config.yaml
encoder_arch: "wide_resnet"
dataset: "simulated grey scan slices of phantoms with and without marks"
train_examples: 245000
encoder_activation: "gelu"
encoder_kernel_size: 3
fusion_encoder_head_dim: 64
optimizer: "adamw"
beta1: 0.9
eps: 1e-08
warmup_steps: 340
weight_decay: 0.1
Rows from block 2 of the image encoder, named by matrix and row number. Each number is 128 + 32 x the weight over the matrix's rms, rounded and kept within 0 to 255. All counts start at 0.
# convs1: second 3x3 conv (encoder.blocks.2.convs.1.weight, 192x192x3x3), inputs 121-131, a 3x3 kernel for each
convs1.9 [ 88 145 109 110 146 119 112 126 117 135 156 122 138 185 134  86  84 105 113 132  89 135 134 134 186 111 169  96 150 141 125 111 121 132 140 154  88 114 174  94 158 148 135 130 140 144 154 147 162  69 148  79 138 146 145 117 132 135 154 173 129 139 153 129 122 102 117 106 105 149 210 133 179 123 150  84  64 137 112 123 145 134 133 105 151  85  78 150 120  54 128 134 119  73 111  94 103 120 133]
convs1.10 [125 193 143  84  97 159 136 162  90 114 171  90  85 196 145 110 181 147 128 100  94 111  99 112 119 159  96  67 152 118 203 107  90 160 108 112  84 129  88  78 108 150 138 105 168  96 146  99  93 156 118 154 124 136 214 109  71 154 173 161 114  89 116 145 123  93 119  81 121  67  55 163 123 159  33 194 116 102 158 105 139 108 146 101 135 121 159 100 163 138 155 127 141  83 105 123 120 135 134]
convs1.11 [130 160 114 161 101 123 143 149 144 139 117 158 103 175 138 134 154 148 189 152 236 168 194 255 157 177 233 101 126 121 115  55 139 181 138 143  64  67  54  89  68  76  46 115 115 153 104 174 151 176 148 122 174 125  92 142 132  82 174 177 101 136 106 100 188 113 126 144 193 169 123 142 130 139 142 136 110 159 141 122 141 100 117  94 114 121 138 149  79 132 114 143 127 173 150 103 123  73 132]
convs1.12 [141 105  94 121 133 106  93 124 131 111 153 157 143 178 166 104 176  84 173 198 111 157 122 142 155 141 177 139 119 131  99 112 146 114  56  90  99 133 145 163 131 100 127 136 106 115 159  98 153 135  82 101 146 103 167 124  59 118  94  71 131 145 139 178 108 115 119 143 150 150 140 116 103 160 192 137 220 124  96 136  92 136  50 135 105  95 182 168 136 159 106  91  93 115 105 156 129 121 109]
convs1.13 [114  93  59 111 104 117  72 131 150 161  93  79 116 110 128 127 118  75  96 144  86  98 113  97 125  95  82 137 110 134  99 119 133 155  80 149 145 137 136 104  98  75 158 181  96 141 111 137  98 113 118  89 124  94 154 181 163 103 112 106 104 135 117 138  82 129  98 159 162 144 209 122 143  95 124 128 137 103 132 187  97 152 145 113 133 113 118 110 146 105  86 126  74 119 133 137  70 179 121]
convs1.14 [142  99  76 147  68 119  72  88 113  77 103 155  97  97 105 139 197 151 152 113 138  63 154 208 174 159 131 132 137 136  82 131 158 151 159 130 147 104 123 192 113 103 209 183 144 120 103 130  66 111 120 140  95  72 137  83 148 123  77 184 107 127 132 159 131 134 116 153 125 119 158  61  70  71 108  87 156 163 156 119 145 119 127  94 186 207 100 175 123  98 108 151 123 119  82  96 138 185 103]
convs1.15 [178 154 199 148 165 174  83  80 131 123 175 164 186 194 159 137 170 128  83 169  96  93  88 175 129 149 115  75  97  66 155  78 144 138  62 114 117 154  89 135 142 141 151 127 123 106 211 106 134  97 210 130 109  87 142 123 115 129 148 117 117 134 144 100 147 123 102 144 124  92  83 145 123 113  90 119 153 117 154 189  98 141 158  77  75  83 105 125 135 165 171 154 151 173 133 145 157 116 195]
convs1.16 [166 124 132 149 167  80 143 164 109  82 155 146 112 119 134  97 124 178  91 143 117 121 102 137 117  90 149  86 125 134  75 201 104 127 144 126  91  93  89 179 108 137 105 185 100 131 148 106 120 130  89 164 192 137 124 189  55 189 125 146 145 125  99  77 186 160 133  93  87 133 168  41 105  64 158 157 122 107 104 116 124 141  97 118 148 128  45 168 105 106 169 116 114 118 122 141  98 121 129]
convs1.17 [165 147 143 121 116 133 144  87 172  61 112 144 109 131 104 107 114 153  87  63 139  92  94 153  64  99 122 131 147 175 142 121 128 125 146 135  82  93 102 141  84 137 131  84 147 132 162 103 144 178 120 132 143 104 132 111 143 117 153 146  93 150 147 127 142 105 165  82 107 142  77 111  93  75  71 163 106 112 157 119  70 137 209  83 104 115 144 120 153 164  97 141 126 118  84 101 129 152 160]
convs1.18 [144 102  88 170  97 106 165 145 126 179 162 139 148 114 158 141 154 155 142 114 174 177 129 157  97  97  96 148 154 132 157 151 133 165 175 111  98 121  91 140 138 143 123 161  93  97 118 138 118 156 106  75 166 166 138 129 123 153 121 148  75 103  69 129 138 167 128 167 113  95 153 131 151 165 137 124 126 130 115 118 120 100 136 164 149 147  93 125  77 116 157 143 111  75  74  65 101  77  91]
convs1.19 [169 175 107  91 147 114 145 124 176  78 123 106 118 176  83 149  79 115 103 132 164 114 115 123  62 128 172 165 163 143 145 154 176 143 111  93 127 118 116  67 105 111  92 127  97 124 128 151  68 141 138 112 133 152 149 137 104 105 134 119 133  97 147 125  98 104 122  91 198  51 145 169 104 143  85 128 119  98 101  54 138  85 128 153  85 127 104 120 132 118  66 101 126 143  98 139 158  94 160]
convs1.20 [109 162 150  59 150 183 117  92 140 117 125 149 120 137 105 151 125 143 103 147 119 163  67 125 108 159 107 141 110  89 135 180 126 122 159  96 142 203 119 164 137 104 143 126 128 157 106  92 154 133 114 115 131 150 125 126  79 106  79 122 121 129 129 130 150  92 135 174 150 122  64 146 154 132 147 126 125 139 199 157 112 121 131 144  96  90 150 112 132  69 114 124  80 164 106 112 140 148  66]
convs1.21 [126 128 130 178 154 120 129 114 110 113 175 168 101 128 173 130  96 135 101  94  96  90 100 120 134 106  71 153  90  72 122 101  97 102  90 130  70 104 101 136 124 123 115 163 171 135 118 125 117 149 109 103 121 133 177 123 193 156 115 129  57 180 140 114 103 137 127 158 193  86 157 136 127 170 126 122  85 107 194 129 117  96 127 145 166 151  90 160 145 101 161 107 148 118 114 139 108 109  84]
convs1.22 [129  90  82 192 154  85  26  81 105  91 102 168 160 102 114  93 134  74 126  86 121 133 168 117 175 120 154 108  84 133 149  82  62 169 161 152 104 129  84 167 152 132 134 114 136 130 127 133 144 129 108 118 177 128 120 138 113 132 131 130 133  94 131 167 131 125 134 114 141  93 117 143 118 103  97  91 105 146 142 116 131  99 150 160  95  98 138 139  91 127 105 129 137  87 138  85 112 125 106]
convs1.23 [100  32 119 140 145 150 105 153 146 101  65  88 144  81 187 102  51  93 138  89 108 139 147 102  89  66 157  76 100 149 127 179 133 137  94 133 116 146 173 108 154 111 132  96 139  96 156 106 127 103 118 143 124  63 113 130  99 119 126 121 105 117 130 158 109 147  95 111 116 119 151 145 128 157 135 118  82 142 144 160 124 145 114  87 146 145 101 104 186 115 123 113  89 166 114 136 147 156 195]
convs1.24 [104 153  97 153  90 181 147 115  81 100  99  96 139 104 148 111 202 172 104  57 105 142  92 133 139 118 145 123 184 163 120 140 118 132 162  92 137 201 129 162 131 152 123 100 120 178 134 111 102 114 165 117 166 139 158 196 103 154  80  85 167 147 148 103 164 110 127 140 179  91 128  63 142 131 119 134 139 200 117 127 121 151 100 196 158 146  85 160 122 166  97 123 160 107  64 122 124 142  58]
convs1.25 [187 134 165  77 138 209  97 159 162  92 117 118 119 139 108 138 104 102 104 102 127 125 115 151 159 106 152 120 116  45 139 163 128 111 149 159 138 108 125  84 119 107 116 158 164 134 119  90  78 150 106  80  91 134 113 107 127  93 127 113 151 135 132 132 135  85 114 134  44 132 125 101 138 166 133 120 120 122 108 127 157 110 148 170  98 163 131 143 141 138  93 106 136 128 146 151 145 160 131]
convs1.26 [141 165 147 140 142 105 141 134 137 117  88 101 159 230  75 151 122  59 122 106  66 104  60 128  91  65 139 141 156 112 201 179 119 137 155  63 160  74 130 159 145 185 113 174 120 123 142 125 122 157 123 110 106 168 169 188 139 125 126  73 101 120 129 128 135  69 110  70 137 172 122 147 130 144 121 140 114 111 147 141 141 114  88 131 221 135 138 164 173 143 166 126 194 132 180  89 154 164 126]
convs1.27 [122 138  77 190 138 130 197 127 148 125 170  66 177 156 125  97 162  97 136 104  83 110 125 149  81  94 123 136 133 144 190 100  94 106 106  87 114 117 156  68  76 147 113  99  90 127  69 120 135 111 141 153 166 105  43  96 127 126 116 123 156 139 141 154  88  93 148 130 174 200 132 110 157 101 136 151 163 107 129 120 134 147 163 156 112 104 139  97 119 144 166 115 115  85 133 158 117 127 128]
convs1.28 [134  86 105 115 100 144 102  95 122 158 157 130  65  79 100 146  92 117 166 113 135 205 161 127 193 170 137 165 167 153 165 146  90  75  99  91 105 138 109 140 128  44 139  65  59 145  80 141  86 130 122 137 121 121 131 140 105 142 112 179 142 176 167 149 153 196 100 167  88 159  96  49 117 154 147 109 131 189 107 113  67 157 100 106 104 145 179 116  92 159 175 118 150 103  49  74  62 116 134]
convs1.29 [ 84 144 138  67 121 134 120  56 149  60 130 162 111  98 124 109  93 151 136  73  64  55 162 137 102 156 169 134 114 120  93  61 155 103 127 226 124 129  97 128 131 162 108 197 104 120 171 153 158 138 207 152  92  76 122 143 121 155 121 103  98 116 137 111 126 130 121  85 140 146 170  93 203 106 102 152 124 166 153 139 112 109 118 118  91 138 108  76 123  63 119 131 127 138 173 146 116 143 172]
convs1.30 [158 115 114 171 142  69 126 177  86 122 162  88 137 119  84 140 142 108  75 151 195 135 191 136 126 132 181 146 100  88 122 101 180 124 106 204 116 148 119 114 135 155 126 171 137  95 135 132 165 118  86 137  71 128  93  50 102  75 106 186 194  89 139  28 124 148 103 144 145 141 116 119  83  97 143  98  90 166 181 191 143 159 133  91 172 164 140 143  89 130 116 140  87 119 121 129 133 105  68]
convs1.31 [149 106 151 120 110 190 147 123 130  73  67 135  88  85 176 103 149 151  94  89 164 122 104 119  96 108  68 132  89 155 159 108 142 152 128 118  84 174 122 154 132 143 159 148  84 112 137 143 115 139 131 108  82 186 116 116 104  92 146  89  78  72 109 111 136  96 133 118 146  96 100 125  96 154  84 131 147 175 104 132  92 144 141 156 111  75 140 163 153  97  39 134  62 100 109 166 160 152 117]
convs1.32 [170 105 104 181 128 126 118 145 176 102  52 113 100  42 111 169 157 139 144 126 117 108  95 130 119 111 105 118 133 106 116 136 102 118 114 180 119  96 120 137 133 102 115 127 198  99 120 134  93 168 158 132 147 145 173  76 147 174 166  81 114 130 126 140 117 137 135 148 148 172 164 156  90 128 102 142 134 132 127 188 122 146  81 212 111 122 157 135 125 156 117 149 126 103 118 145 108 135 127]
convs1.33 [169 170 117 135 151 101 113 127 132 166  87 160 105 133  96 126  41  90 177 110 158 184 158  99 140 100 102 115 147 137 140 110 128  97 144 158 135 114 130  74 135 100 108 147 130 123  62 100  84  78 157 188 123 170  94  78 132 129 165 184  80 101 155 153 176  71  88  98  89 103  64  71 156 135 135  75 117 130 146 120 112 122  98 155 108 116 143 103 141 122 149 116 132 146 167 108  90  92 134]
convs1.34 [ 90 143 181 122 105 132  97 113  56  95 105 123 113  79 111  99 101 121 116  59  90 151 145 150 190 173 174  90 130 149 139 121 125  76 105 162 136 128 158  88  71 127 108  73 124 119 114  91 103 148 125 160  98 118  95 100 143 115  96 106 104  96 115 192 149 162 128 161 166 135 125 178 105 162 154 133 126 133  96  87 103 143  83 139 149 148 171 111 126 142 178 131 168 112 153 113  64  48 103]
convs1.35 [131 134  99 182 172 131 114 100 161  92 129 172  95  80  72  72  73  43 132 179 174 139 104 125 133  80 121 168 127 141 115 160  68 169 104 114 173 138  52  90 167  62 114 160 136  89 106 146 105 127 130 151  91 111  99 139 187 116 176 149  94 133 144 115 122 107 141 131  96 123 147 166 114 137 137 117 124 114 122  72 121  95 114 136 152  80 133 144 125  87 144 166 145 130  88 140  96 109  96]
convs1.36 [109 135 149 148  93 119 157 172  43 167 109 141 152 137 130 188 102 146 154 181 164 170 190 174 184 211 138 171 145 144 136 164 149 207 154 162 126 126  59 148 208 131 151 153 149  93 102 127 158 188 115 170 114 144 134 146 141  80 149 162  85 134 167 120 124 165  88  92 114 143 155 113 143 140 110 151 172 136 152 130 170 106 159  99 157 143 109 127 156 102 135 130 175  76  86 111 129 155  87]
convs1.37 [136 143 107 106 161  85  58 189 173 135 127 111 117  79  85 129 140 111 140  77 165 130  96 106 152 122 144 117  87 196 143 113  97 137  99  81 167 168 163 153 169 118 106 173 107 137 106  99 148 124 135 125 176 151 136 135 117 102 159  74 125 127 168 127  97  93 126 170 134 111 113 141 180  62 128 102 171 111 142 105 144 111 116 160 131  64 133  82  75  64 155  88 134 160 112 143 134 110 135]
convs1.38 [104 146  95 102 105 127  93  91 147 128 177 126  99 133 133 133 140 152 101 158 102 113 183 148 106  91 100 132 111  81 128  52 130 122  70 167 111  99 122  94 147 142 124  86 150 116 168 107 104  76 114  90 120 136 121 124 174 143  89 120  92  79 144  85  66  82 154 117 114 131 150 132 172 117 134 104 115 139 102  70 142 151 119 168 183 160 161 115 159 133 118 122 109 121 182 130 148 118 157]
convs1.39 [104 181  92 154 112  56 177 125 116 112 132  97 202 148 110 145  70  81 161  93 152  89 133 130 123 109 113  70 116 108 132 185 107 136 129  85 176 158 101 125 126 140 133 169 115 126 141 112 137 138 130 118 235 152  97  95  75 142 122 117 103 111 162 156 126 117 131 119 148 159 108 134 132 161  82 162 118 122 103  98  78 178 142 187 162  92 154 120  68 155 137  80 145 142 148 145  88 130 130]
convs1.40 [137 182 115 120 161 145 165 126 160 100 119 176 118  87 112  88 111 128 174 120 127 113 107 127 115 146 120 122 127 149  80  80  73 127  99  29 135  75 146 124  85  60 134 102  56 138 131 183 125  96 139 102 136 101 116 159 156 117 159 202  69 152 153 111 159 214 127 109 132 142 116 137 122 127 122 125  96 125 128 100 120 156  88  99  89  89  92 114  82  86 135  93 155 129 104 129 136 145  91]
convs1.41 [ 59 182  55  87 100 150  87  84 199  88  80 115 111 126  77 143 115  82 123 131 134 117 135 137 133 144  70 100  94 134  56 129 136 137 136 130  84 127 142 131  96 144 144 180  80  78 147 114 191 148 164 174 153 171  77 133 121 105 107  71 119 115 150  96 146 137 122 164 159 173 175  74 143 115  91 110  84 133 103 191 141 130 179 118 130 156  64 151 158 186 103  61 108 133 123  63 113 130 126]
convs1.42 [107  81 151 130  96  78 159  66  90  92  80 135  58 124 132 124  77 126 105 129 140 154 103 136 124 125 137 102 118 163 135 122 173 116  88  94 107 142 109 141 113 167 157 150 160 112 190 172 173 131 108 180 103  79 137 132  89  99 117 106 120 151 147 123  94 120 156 166 149 110 139 133 122 133  94 127 101 116 112  97 117 110 143 117 137 198 117 175 171  82 116 110 167 119 108 125 121 112 117]
convs1.43 [158 100 132 130 134 160 137 164 105 123 146 150 105 142  99 113 135 106 157  95 135 102  95 144 114 114 100 143 145 110  85 125  70 163 124  60 102 147 137 145 141 171  91 142  66 129 169 140 128 129 169 158 131 149 118 115 154 128  98 108 111 126 185  94  64  75 141 116 126 169 111 144 142 121 145 107  96  42  95 123  81 144 138 137  73 101 145  99 140 135  96 117  91 164 173 118 132 113 135]
convs1.44 [105 112 144 121  81 122 123 124 103 122 133  81 183  83 102 180  73  27 107 124 128 113  98 123 154  81 150 163 143 131 195 144 112 178  58 103 149 116 123 154 132 124 122 180 137 162  89 113 165 146 125  78 102 178 131 110 151  81 188 106 111 174 125 148 130  93 135  64 123 115  85 168 187 139  69 159 137 114 158 106  94 179 153 137 155 144 132 148 147 140 103 138 115 207 184 106 146 138 145]
convs1.45 [148 145  72 153 177 152  84 115 198 156 132 146  93 182 125 135 147 178 103 127 118 146 115 154 115 127 170 110 108 153  51  86 100  96 156  78  81 124  80 171  99 131  95 118 141 136 161  84 148 125 124 171 118 113 162 148 132 112 145 125 145 151 115 105 104 126  93 133 151 107 107 174 199  75 120 147 128  71 101 169 140  49  64 111 139 119 155 166 172  81  87 107 121 120 100 146 100 166 160]
convs1.46 [ 98 129 147 136 108 133 137 144 164 134 160 131 160 132 133 117  84  92 104  86  59  94 104  99  95 117 103 169 130 125 189 161 181 137 139 151 163 156  82 182 151 131 168 123 132 166  89 134 133 138 105  91 115 128 115 129 104 180  80 150 137 159 150 127 146 104 131  97 116 125 120 130 152 169 158 155  94 122 160 163  69 134 163 143 126 185 154 163 167 129 162 108 140 140 156 159 134 192 116]
convs1.47 [ 68 137 156 133 151 131  83  95 100  89 108  95 124 121 152 136 113 114  89  82 144  88 116 115  75 109  76 135 154 146 112 114 153  91  86 150 115 152 131 174 147 116 117 116  86  91 127 116 160 131 114 103 102  96 162 131 109 168 136 117 141  92 156 131 121 161 166 113 187 161 134 116  99 191 154 186 161  72 107 134  26 114  93 169 138 148 109 120 156  98 100 120  44  88 133  88  99 141  95]
convs1.48 [150 102 108 110 116 104 117 140  99  92  82 125 160 101 120 115  77  90 183 156 131 220 220 190 161 186 193 141 107  86  90 126 112 130 116  80  92 104 111  62 122  36 121 156 101 142  61 107 117 153  49 131 144  97 156 158 105 119 161 135  87  59 112 130 142 128 109  77  58  94  92  98  99 130  93 160 161 101  81 126 103 128 192 167 106 144 165 119 149  78 134 157 130 105 132 145 123  98  96]
convs1.49 [156 135 105 179  94 155  90 151 106 124 146 158 152 153 126  61 126 175  83 132 127 171 153 125 212 173 199 120 169 119 144  92 131 107 189 112  75  98 175 108  78 140  91 115  83  78 136 144 111  53  70 161 137 138 123 139  57 123  46 125 105 169 136  99 104 165 128 173 114 118 112  58 128 114 176 137 131 118 203 129 113 107  80 172 161 107 112  65 145 181 133 102  93 115 215  76 118 141 147]
convs1.50 [136 122 123 129 104  66 111 144 115  92 106 153 109 130 104 187  98  83  48 104  88 106 124 125 121 141 145 144 125 148  60 112 125 103 116 106 134 110 143  85  99  73 134 131 132  87 164 109 167  68 110 124 122  71 132 131 144 145  97 146 117 114  93 132 175 147 101 170 125 116 198 200 149 168 130 126 105 191 117 147 142  99 129 126  95 156 200 116 114 143 119 169 156 103 160 121 104 103 104]
convs1.51 [145 109 149 107 183 113  97 100 135 132 128 126 114 154  95 134  94 108  54  93 106  77 134  67  94 126 143 138 125 149 156 103 134 100 173 210 100 102  67  95 106  89 141 197 206 112 119 110 119 122 156 181 107 133 174 151 152 154 113 146 182  99 147 127  85  87  93 113  89  85 166 151 156 164 151 147 123 112 163 150  80 130  98  95  83 187 190 116 157 179 164 116 107 141 134 123  99 150 178]
convs1.52 [133 126 126 145 126  35 149 168 133 100 173 156 148 133 155 156  77 143 102 151  91 124 134 109 127 102 175 176 143 103 150  62 167 112 102 108 115 153 172 112 110 153 171  99 116  91 133  98 157 134 133 201 188 183 106  81 117 115  95 111  78 113 128  77 146  70 174 136 129 137 148 149 168 185  70 123 153 110 155 124  81 152 126  92 136  68  68 163  76 130  83 133 131 108  45  44 135  51 124]
convs1.53 [152 165  96 144  84 100 133 118 160 130 177 139 153 159  84  84  82  57  69 100 139 141 135 167 113 125 153 104 133 105 200 164 118 141 131 126 160 153 107 153 114 129 114  99 117 133 118 109 187 107 129  80  61 157 115  98 107 143 152  78 126 134 155 154 128 142 111 157 182  88 160  82 121 121 133 179 142 112 154 177 147 174 133 142 184 150 133 167 107 105 140 140 149 141 134 135 141  93 117]
convs1.54 [101  78 140 182  84 205 121 130 144 121 110  88 127 125 130 161 141  99 170 137  97 146 183 131 100 124 128  35 104 113 103 136 193 158 130 190 126 150 207 124  86 157 127  67 145 130 121 109 147 187 105 139 116 100 168 120  17 118 166 170 133 143 104 122 122 160 183 136  85 149 200 115 119  70 117  95 138  72 160 148  62 120 124  93  78  72 138  69 152 142  82  96  67  98 101 104  90  83 147]
convs1.55 [102 104  88 125 135 116 147 114 115 128 179 109 132 175  91 123 119 137 125 162 117 112 113  89 116 151 119 158 137 153 164  94 104 140 125  46 142 176 135 107 129  77  98 110 170 102  86 123 101 135 119 120 135 151 111 168 143 123 121 108 104  93  81 212 123  84 133 134 134  83 105 158 126 139  94 176 133  92 105  79 105 163 127 107  95  83 130  94 169 138 126 126 113 125 135  69 161 116  65]
convs1.56 [ 92 112 159 119  85  97 142 139 108 136 175 117 115 120  58  67 112 112 160 126  53 166 120  81 153 160 117  72 143 117 135  81 116 149 141  77 128 119 154  92  81  93 113 106 122 133  95  93 138 102  87 157 146  95 148 109 126  92 143 213 195 119 162 177 197 116 102 217  91 122  75  79 144 110 142 113  87 123  37 163 101  97 154 163  55  80 112  95  25 105  88 168 160 136 189  89  99 116 106]
convs1.57 [130  83 131 163 106 147  66 133  82 129 127 101  82 115 114 132 112 156 166 176 198 195 153 170 160 167 116  84  91 100 138 149 152  94 112  83 135 142 189 134 116  91 121 136 100 167 150 158 107 152 181 146 136 109 171 164 127 155 147 133 138  89 130 104 196 178 159 114 152 112 146 112 137 157  72 141 107 126 159 138 148 103 106 114 165 114 133 137 142 161 126 136  91  84 105 140  98 141 134]
convs1.58 [ 58  78 125 155 133 165 102 103 137 104 124 142  57 110  60  75 122 110 130 146 155  92 122 126 105  84 140 104 174 142 121 219 162 182 129 138 173 138  58  89 116 153 158 142 111  99 147 129 149 108 157 102 138 131 136 146 162 133 154  83 140 107 105 123  99 183 112  75 112 109 205 118 130  84 120 103 111 147 130 156 171 141 196 109 118 210 121 159 164 154 124  74 147 138 115 141 118 141 108]
convs1.59 [ 51  81 119 108  54  88 107  83 143 131 169  73  89 130  96 162  97 176 119 108 118 112 136 107  90 106 122 125 118 130 151  80 135  80  96 158  57 129 109 114 154 175 120 166 148 147 115 123 158 137 119  86 114 134 147 125 146 110  91  93 119  46 129 113 136 148 106 133  99 120 120 136 111  94  97 136 118  68  78 187  93 105 162 112 131 109 100 111  92  70 141  80 128  75  88  70  69 121 126]
convs1.60 [108 124 143 155 107  78 152 107  86 118 169 138 150 159 153  85 135  84 108  91 135 122  80 112 114 141  89  98 121 108 130 165 111  84 128 112 127 197  77 139 146 113 101 135 138  90 175  65  73 102 134 128 144 108  83  36 111  96 104 108  74 125 164 159 102 119 123  97 130 117 114 125 172 118 151 118 108  82  44 151 109 124 145 115  95 109  88 193  67  46  67 148 218 105 138 100 153  96 108]
convs1.61 [113 126 148 152 169 160 133 125 133  63  62  39 107  83 128 118 173 114 131  79 119 108  98  62 155 130  79  83 105  94 150 139 123 132 111 135  97 157 146 133 101 129 142 126  71 155 165  88  97 119 121  83  92 113 116 113 108  94  66 112 107 112 123  82 165 138 148 173 136 179  90 140  90  36 119  61 171 156 134 129 153 102  63  95 129  91 104 137 169 147 113 112  90  79 112 148 158 179 146]
convs1.62 [139  98  77 132 163  84 129 133 140 158 145 127 157 146  89 186 178 110  94 164  99  37  58  79 127 138 100  96 111 146 175 142 121 111 147 135 160 179 154 147 125 130 122  78 130 127  68 109 167 110  98  78  84 110  75  86  77 104 134 113 107  50  95  94 145 142 160 197 159 108 117 137 153 123 123 116 115 146 123 140 176 137 121 130 104 122 105 135 153 179 205 122 163 148 126 126 152 140 138]
convs1.63 [143 136 128  91 153 146 162 118 118 129  82 121 137 114 160 114  79 130 181 126 129  84 142 105 141 121 127  98  48  46 136 186 151  85 133 121  96 181 120 115 190 100 147  93 134 125 149  73 102 110 182  61 115 119 171  91 134 191  98 137 121 116  83 140 112 152 147 144  89 149 143 108  92 124 121 151 135  80  80 142 133 133 138 128 157 175 145 147 132 118  91  93 131 118 144 127  97  81 121]
convs1.64 [113 158 139  67 107 151 170  99 158  86 129  75 148 189 140  92 146  92 123 131 157 102  98 104  84 163 134  76 184 129 102  96 116 155 147 106 104 160 110 101 147  91 144 129 106 107 160 133  61 117 146 176  38 170  84  98  94 137 141 130  75 108 102 151  89 106 108 143 165 116 167 188 177 129 102 113 112  65  84  80 113 112  73 149  78 140 161 100 148 134 132 115 102 102  95 169 126 124 136]
convs1.65 [154 130 151  96 154 132  99  85 103 143 101 151 127 119 129  78 101 146 118  71 132 120 140 135 103 141 144 133 131  68 141 108  81 156 134  95 151 103  86 128  89 127 105 145 120 125 134 157 155 169  95  74 118  97 114 118 102 168 128 171 130 112 151 155 118 154 110 123 109 134 128  82 103  96 124 115 105  81 157 193 114 141  89 109 137 130 126 146 169 105 146 137 143 146 166 132 110 161 116]
convs1.66 [135 165 193 137 133 194  91  87 108 122 167 139  98 179 181 116 181 143  91  54 107  58 117  78 125 101 135 128  53  86 137  86 122  28 166 143 216 106 120 173 143 165 119  71 165 145 166 117 132  58 131 109 150 127 127 136 134 115 116  94 120 128 176 146 136 134  91  99 107  80 107  72  99 174  75 112 141  89 118 124 100 137 123 154 169 122 139  88 155  99 143 149 138 229 141 177 122 172 190]
convs1.67 [136 108  87  65 104 144  98 116 166 125  59 119  44 118  84 105 126 164  66 109 148 141 152 114 148 137 107 147  88 139 107 147 115 144 157 103  48  65  64 122 128 132 144 156  91  53 115 162  92 118  91 100 133 140 152 100 161 139 190 117 101 109 134 126 161 137 119 150 146 172 125  99  94  85 106 101  86 120 170 199 138 124 143 147  63 114  76  67  57  90  86  86 153 120 135 102 128 137 135]
convs1.68 [117 147 155 100 150 130  91  95 114 155 155 128 101  92 151 162 105 136 136  95 118 121 119 125  92 154 133 124 125 137 105 136 116 127 149 131 112 151 150 105 143 147 117 141 158 159 110 179  84 135 131 122 129  80 118 127 110 129 109 103  72 108 151 136 145 124 161  87 166 162 104 138 117 143 143 116 148  70 176 155 104 120  35 124 124 128 126 131 167 176 201 143 144 165 169 144 120 149 131]
convs1.69 [127 153 134  90 116 152 153 108 120 162 162 188 121 174 114 151  64 132  28 127 139 152 126 171 131 143 156 135 141 132 146 144  84 176 100 127 149 121 147 202 108 103 159  94 123 104 167 115 150 168 146 108  76 107  90 174 173 134 122 147 133 137 131 110 121 169 114 145  87 112 175 106 129 132 196  81  85 184 190 171 111 104 137 116 164 112 114 205 141 125 191 165 167 143 134  65 171 150 109]
convs1.70 [127 149 147 164  98 157 114 102 126 107 151 112 182 207  74 136 220  72  78  61 201  95  97 165 118  87  92 135 138  92 147 133  92 172 124 125 109 110 132 139 137 153 100 155 137 128 115 111 102  91 111  90 126 145 109 104 188 135 159 157 121 143 178 104 104 108 123 145 121 150 132 111 154 164 104 126 140 124 136 170 106 177 211 159  94 127 153 130 154 120 139 197 120 120 142 187  98 118 161]
convs1.71 [120 114  78 137 163 167 126 109 139 114  88 123 145  97  73 101 172 159 162 166 167 109 164 161 111 104 125 129 160 140  85 143 121 120  67 208 121  60 117 172 143 136 144 169 114 130 188 120 125 117 143  57 126 153 121 145 103 194  87 170 127  88 139  94 130 141 142 151  86 133 172 112 108 146 104  96 157 138 140 173 173 146 174 132 174 169  81 164  71 107 118 150 146 112 140 138 148  85 100]
convs1.72 [136 111 109  92  89  96 146  83  79  82 105 117  78  67 115  95  81 119 114  90  66 158 129 111 140 111 157  61 138 150 121 128 148 142 137 154  73 150 166 128  92 147 165  86 101 101 135 138 120 201 183  91  66  92  93 102  84 188 171 143  73 114 119 185 223 172  80 168 139  74  92 141 125 170 163 114 153 113 144  70 101  92 138 113 144  90  90 135 160 118 136 148 101 122 114 135 134 119 166]
convs1.73 [116 125  87 109 169  99 104 123 126 108 136 198 129 160 147 128 125 108  89 142 164 120 118 203 132 108 162 112 137 104  93 146 148 145 147 129  83 118  89 140 108  78 122 163 100 102 146 118 124 143 136  71 132 133 194 128 152 120 184 147 193 118 144 109 108 149 108 136 116 115 205 175 116 128 126 149 141  61 154 156 153 162 108 127 133 154 136 137  85  93 126 159 149 135 114 122 107 142 107]
convs1.74 [178 174 189 101 128 139 105  95 147 121 124 164 185 128 172 132 103 136 114 160 167 185 192 157 200 202 196 116 161 119 154 163 122 126 101 114 135 186 102 101  98 109 129 127 113 157 157 128  99 134  90 133 106 145 150 130  51 113 145 133 128  96 133 110 135 139 167 135 107 103 124 119 159 125 134  92 161  91 102 150 149  86 160 120 160 171 136 110 140 120 119  52 150 105  99 111 108 125 131]
convs1.75 [147  96 126 182 137 100 141 149  49 131 128 133 128 164 165 161 135 170  72 140 153 137  65 145 111 110 169  70 118 139  87 104 117 146  71 131 124 160 186 146 107  94 127 118 149 130 127 143 119 125 126 140 125  67 122  63 100 146  97  91 105 150 130  99 122 138 127 114 152 107 184 154  99 115 130  65  79 110  67 123 127 119 125 205 129 133 176 104 121 138  74  58 104 171  99 127 151  97  88]
convs1.76 [140 144  95 193 109 133 146 149 120  95 102  79 100 170 112 117 113 142 136 132  92 122 200 129 137 140 155  98  94 126 118 117 141 137 152 107  71  87  99 101 130 144 118 148 127 157 155 154 109 134  63  94  85 105 154 155 112 109 132 135 134  86  64 145  84 202 110 128 124  73 154  77 133  74 145  98  57 103 116 124 141  93  66 109 137 133 151 144 133 129  91  84  86 112 128 148  88 110 149]
convs1.77 [145 172 120 137 151 106 183 120  85 116 159 144 117 106  90 131 121  85 117 106 165 104 114 155  57  94 150 105 159  95  91  88  82 132 107 123  30  82 104 162  39  93 114 128  85 111 110 137 149  97 139  93 122 168  98 152  82  53 137 119 138  78  84 112 103 192 116 141 145 100 123 169 135 158 159 166 154 206 126 148 167  93 120 126 119 156 117  99 138 147 133 153 133 134 132 104 141 150  89]
convs1.78 [143 120  90 136 157  86 109 174 144  95 113 164  88  87 100 114 137  72 156 121  89 158 145 111 151 111  77 136  72 111 122 126 139 121 100 139  87 112 116  87 129  86 127 122 126 123  91 102 125 134 144 108 136 131 110 201 125 160 174 130  87 151  98 105 134 108  91 104 155  79 147 134  96 124 112 123  77  79 122  58 108  89 142 129  94 121 123  66 109  80 108 146  95 131  91 132  81  74  57]